{
  "gain_aug_db": 6,
  "spec_augment": false,
  "beta1": 0.9,
  "cautious_weight_decay": true
}
Rows from block 4 of the audio encoder of a small audio captioner, named by matrix and row number. Each number is 128 + 24 x the weight over its row's rms, rounded and kept within 0 to 255. All counts start at 0.
After each channel's rows are labels from the 100 clips, of 14976, where the channel reaches its highest value: "responds to" is what is common among them. Only what is clearly more common there than usual is listed. The data: simulated sounds of rotating machines with and without faults. In brackets: how many of the 100, against the usual share in percent.
# conv1: bottleneck pointwise conv (encoder.blocks.4.conv1.weight, 96x176x1x1), inputs 118-175

conv1.47 [ 95 132 112 126 128 141 134 158 114 124 163 102 148 129 114 113 129 127 178 134 116 103 137 112 128 153 131 157 116 108  98 174 129 175 117 137 142 139 122 124 111 131 142 135 134 125 102 122 114 133 156 112 100 108 120 137 146 145]
responds to: gearbox (86 vs 12.4)

conv1.25 [132 114  89  92 139 138 110 148 120 132 130 124 142 171 111 124 135 114 126 122 119 146 131 113 129 114 106  91 106  97  79  94 105 101 106  76 145  82 119 119 120 130  87 100 163 135  89  96 119 140 140 136 122 104 125 121  93 153]
responds to: state: normal (71 vs 45.1); text has "fault" (71 vs 45.1); fan (56 vs 12.5)

conv1.53 [143 126 143 125 115  76 151 104  96 170 130 131 128 143 140 114 131  73 102 109 151 109 118  95  92  94 113 154 131 144 182 114 137 141 109 173 110 123 135 137  99 136  90 127 123  62 113 126 108 195 166 132 112 121 139 179  83 100]
responds to: compressor (30 vs 12.1)

conv1.43 [129 127 131 165 127 127 104 115  83 111 129  84 126 119 130 128 121 160 181 139 117 113 113 118 136 131 115 158 150 102 129 148  87 172 154 108 129 101 121 143 105 146 109 144 173 146 106 103 132 165 153 140 156  91 142 137 142 139]
responds to: state: faulty (84 vs 54.9); rattle (49 vs 13.9); turbine (32 vs 12.8)

conv1.16 [182 172 130 120  87 108 148 137 123 150 104 115  66 191 139 133 132 117 102 149  70 107 161 119 150 144 188 105 128 110 125  42 108 138 145 146 116 142  94  76 138 139 106 149 116  93 142 128 102 140 152 141 135 104 150 141 161 144]
responds to: squeal (48 vs 13.8); gearbox (30 vs 12.4)

conv1.36 [183 144  93  87 129 108 108 144 142 140 123 128  80 148 140 114 121 117 115 139 117 129 101 139 123 111 124 156 140  99 127 108 132 159 129 132 119 114 128  91 106 108 130 161 131 109 127 182 127 162 144 119 152 131 155 136 117 117]
responds to: reverberation (92 vs 35); text has "room" (92 vs 35); text has "reverberant" (92 vs 35); electric motor (35 vs 12.4)

conv1.58 [173 133 109 158 130 127 127 142 125 136 124 114 137 152 141 100 152 116 111 128 130 109  67 103 124 157 112 145 156 105 120 173 142 121 100 149 125  92 111 155 142 132  97 109 160 103 105  87  67 144 114 148  82 149 178 142 128 162]
responds to: piston engine (56 vs 12.6); muffled (low-pass) (30 vs 12.2)

conv1.79 [114  83 149 171 137 149 123 139 163 129 105 178 156 142  86 144 110 135 150 159 157 118 182 128 138 162 146 115 118 135 113 131 130 143 121  66 113 130 167 111 104 183 114 151 129 119 107 139 151 163  93 115 125 159 146 124 153 157]
responds to: fan (99 vs 12.5); state: normal (74 vs 45.1); quiet level (72 vs 28.5)

conv1.11 [ 95 138 130 151 107  91 122 144 169 162 166  70 103 150 157 122 144 120 159 120 115 117 108 133 109 158 141 130 153  99 152 153 167 154  52  72 130 142 120 145 122 146 105  90 142 143 121 133 147 133 135 133  89 154 198 159 160 148]
responds to: rattle (48 vs 13.9); gearbox (45 vs 12.4)

conv1.6 [188 137 113  91 128 140  88 111 124 124 132  92 156 161 154 119 130 138 135 161  93 128  92 119 102 138  73 103 144 126 116 145  71 102 159 106 133 148 136 142 117 119 125 123 135 130 128 146 141 104 123 131 142 107 138 142 145 166]
responds to: fan (64 vs 12.5)

conv1.45 [142 136 111 145 111 173 121  95 165 102  86 181 145 148 108  87 104 137 102 111 188 153 134 136 148 215 147 189 117 130  77 117 146 135 101 146 117 127 133  81  99 141  79 165 109 111 133  90 128 134 107  98 128 144 182  99  92 105]
responds to: state: faulty (85 vs 54.9); rattle (56 vs 13.9); bearing knock (31 vs 13.5)

conv1.13 [188 132 164 114 119 108 161 141 114 131  95 159 139 194  97  70 132 107 137 133 125 119 166 143 154 128 161  79 121 109 142  24 144 129 107 117 121 130 110 117  86 151  92 126 100  72  76 115  64 156 137  85 133 137 182 146 111 131]
responds to: fan (36 vs 12.5)

conv1.93 [ 92 123 126  90 122 158 122 101 140 129 184 104 105  65 137 138 147 135 123 119 104 109 110  90 134 152 126 118 122  96 100 173  84 145  61 116 142 150 114 121 136 156 162  79 134 135 123 147 135  75 137 148  82  98 169 118 129 141]
responds to: conveyor (53 vs 12.4); rattle (44 vs 13.9)

conv1.51 [139 140 142 121 139 143 130 137 155 141 155 115 130 131 155 165 161 131 131  87 113 117 165 165 145 181 127 174 160 108 140 153 179 112 105 149 132 121 172 158 133 138 100 148 131 114 160 157 123 129 157 158 153 171 130 124 127 142]
responds to: rattle (68 vs 13.9)

conv1.52 [154 155 139 112 161 116 141 154 158 160 144 132 131 136 137  95 133 165 117 134 132  97 137 129 135 182 154 149 131 157 157 132  81 120 131 105 108 101  94 161 102  97  89 131 141 117 126 122  97 110 152 117 138  81 192 138 105 140]
responds to: quiet level (100 vs 28.5); fan (74 vs 12.5)

conv1.24 [ 31 103 107 124 122 147 127 136 132 113 161 149 154 110 131 105 163 123 149 119 156 123 153 103 136  82 125 146 108 130 143 139 159 177 105 136 107 108 149 135  81 176 112 160 123  95 121 121 135 173 152  81 130 143 132 162 110 111]
responds to: quiet level (58 vs 28.5); conveyor (44 vs 12.4); rattle (37 vs 13.9)

conv1.10 [194 155 149  39  66 126 115 139 117  79 112 107 107  90 141 146 131 115 114 168 118 126 129 120 138 151 134  61 113 102 124 101  93 113 128 127 110 139 138 145 127 101  86 161 119 114 119 133 108 134 134 153 130 144 149 130 148 136]
responds to: reverberation (85 vs 35); text has "room" (85 vs 35); text has "reverberant" (85 vs 35); gearbox (34 vs 12.4)

conv1.73 [161 132 109 116  93 107 117  89 151 141 131  84  56 159 148 108 163 103 119 168 131 104 150 136 148  87 173 119 110 114 148 131 142 162 170 124  90 136 124  84 141 115 126 137 152 114 124 161 116 165 140 139 124 101 143 108 124 134]
responds to: squeal (58 vs 13.8); electric motor (30 vs 12.4); machine: gearbox (30 vs 12.4)

conv1.55 [171 124 131 138 148 163 145 118 160 144 114 108 102 176 135 145 164 101  97 103 117 126 169 123 107 171 140 163 170 158 163 140 116 119 106 131 127 121 134 143 153 121 126 104  86  91 148 149 141 129 159 102 153 142 177 149 133 100]
responds to: electric motor (58 vs 12.4)

conv1.50 [159 116 148 116 138  88 104 100 122 144  91 141 134 133 135  94 120  75  87 108 126  89  98  72 140 144 135 155 172 104 161 121 130 140 143 157 141 167 144 122 125 181 156 139 119 129 131 159 153 183 127 111 107 130 119 139 122 116]
responds to: rattle (57 vs 13.9); piston engine (40 vs 12.6)

conv1.71 [148 138  93 175 149  81 106 120 124 103 124 114  91 136 130 129 127 112 116 154  96 115 153  78 134 113 164 144 125 125 116 188 104 168 149 153 143 133 105 128 145 130 132 129 181 119 148 122 118 144 132 111  95  83 150 128 153 165]
responds to: fan (54 vs 12.5)

conv1.70 [132  67 143 119  94 127  98  99 137 127  58 132 154  83 124 104 111 130  98  95  99 115 114 120  89 124 103  89 152 153 172 146 106 111  84 113  66 115 142 142 106 162 135 124  77 143 154 125 166 131  61  95 121 137 104 122 163  93]
responds to: rattle (32 vs 13.9)

conv1.64 [ 72 120 146  98 150 109 137 146 141 126 137 117 134  99 133 162 115 183 162 115 121 140 118 141 133 121 130  87 102 139 143 119 158 149 133 104 130 149 129 138 132 106 123 140 149 153 122 111 131 124 103 131 124 103 130 139 159 141]
responds to: squeal (42 vs 13.8); piston engine (35 vs 12.6); machine: electric motor (29 vs 12.4)

conv1.44 [216 165 109  59 134 114 150 126 135 123 102 147  81 157 153 116 164 117 114 171 101 106 144 106 136 140 153 157 131  90  91  75 122 123 149 106 117 101 142  81 137 122  99 156 116 122 104 165 102 149 106 104 103 105 162 128  83 123]
responds to: reverberation (62 vs 35); text has "reverberant" (62 vs 35); text has "room" (62 vs 35); squeal (50 vs 13.8)

conv1.15 [141  92 163 118 120 126 119 139 112 122 124 189 161 137 119 139 103 144 158 116 114 177 157 165 152 133 137  97 143 148 143  55 117 107 170 110 150 134 144 119 125 150 121 126 152 142 123 116 120 172 127 151 121 136 172 128 180 166]
responds to: fan (85 vs 12.5); clipping (31 vs 8); text has "clipped" (31 vs 8)

conv1.29 [124 125 159 127  73 159 137 125 124 161 156 137 137  99 127 110 125 136 132 112 164 123 159 124 130 133 100  90 140 112 127 105 163 130 106 135 149 117 105 181 117 180 112 130 131 166 116 132 182 117  87 110 130 136 151 137 191 125]
responds to: piston engine (64 vs 12.6)

conv1.91 [105 118 149  84 115 130 126 112 136 117 156  75 108  89 141 143 134 140 160 131 109 169  98 151 114 169 149 107 157  93 107 136 153 141 111  86 130 120 105 161  96 157 149  87 146 138 121 116 161 112 141 132 168  94 132 136 127 140]
responds to: piston engine (35 vs 12.6)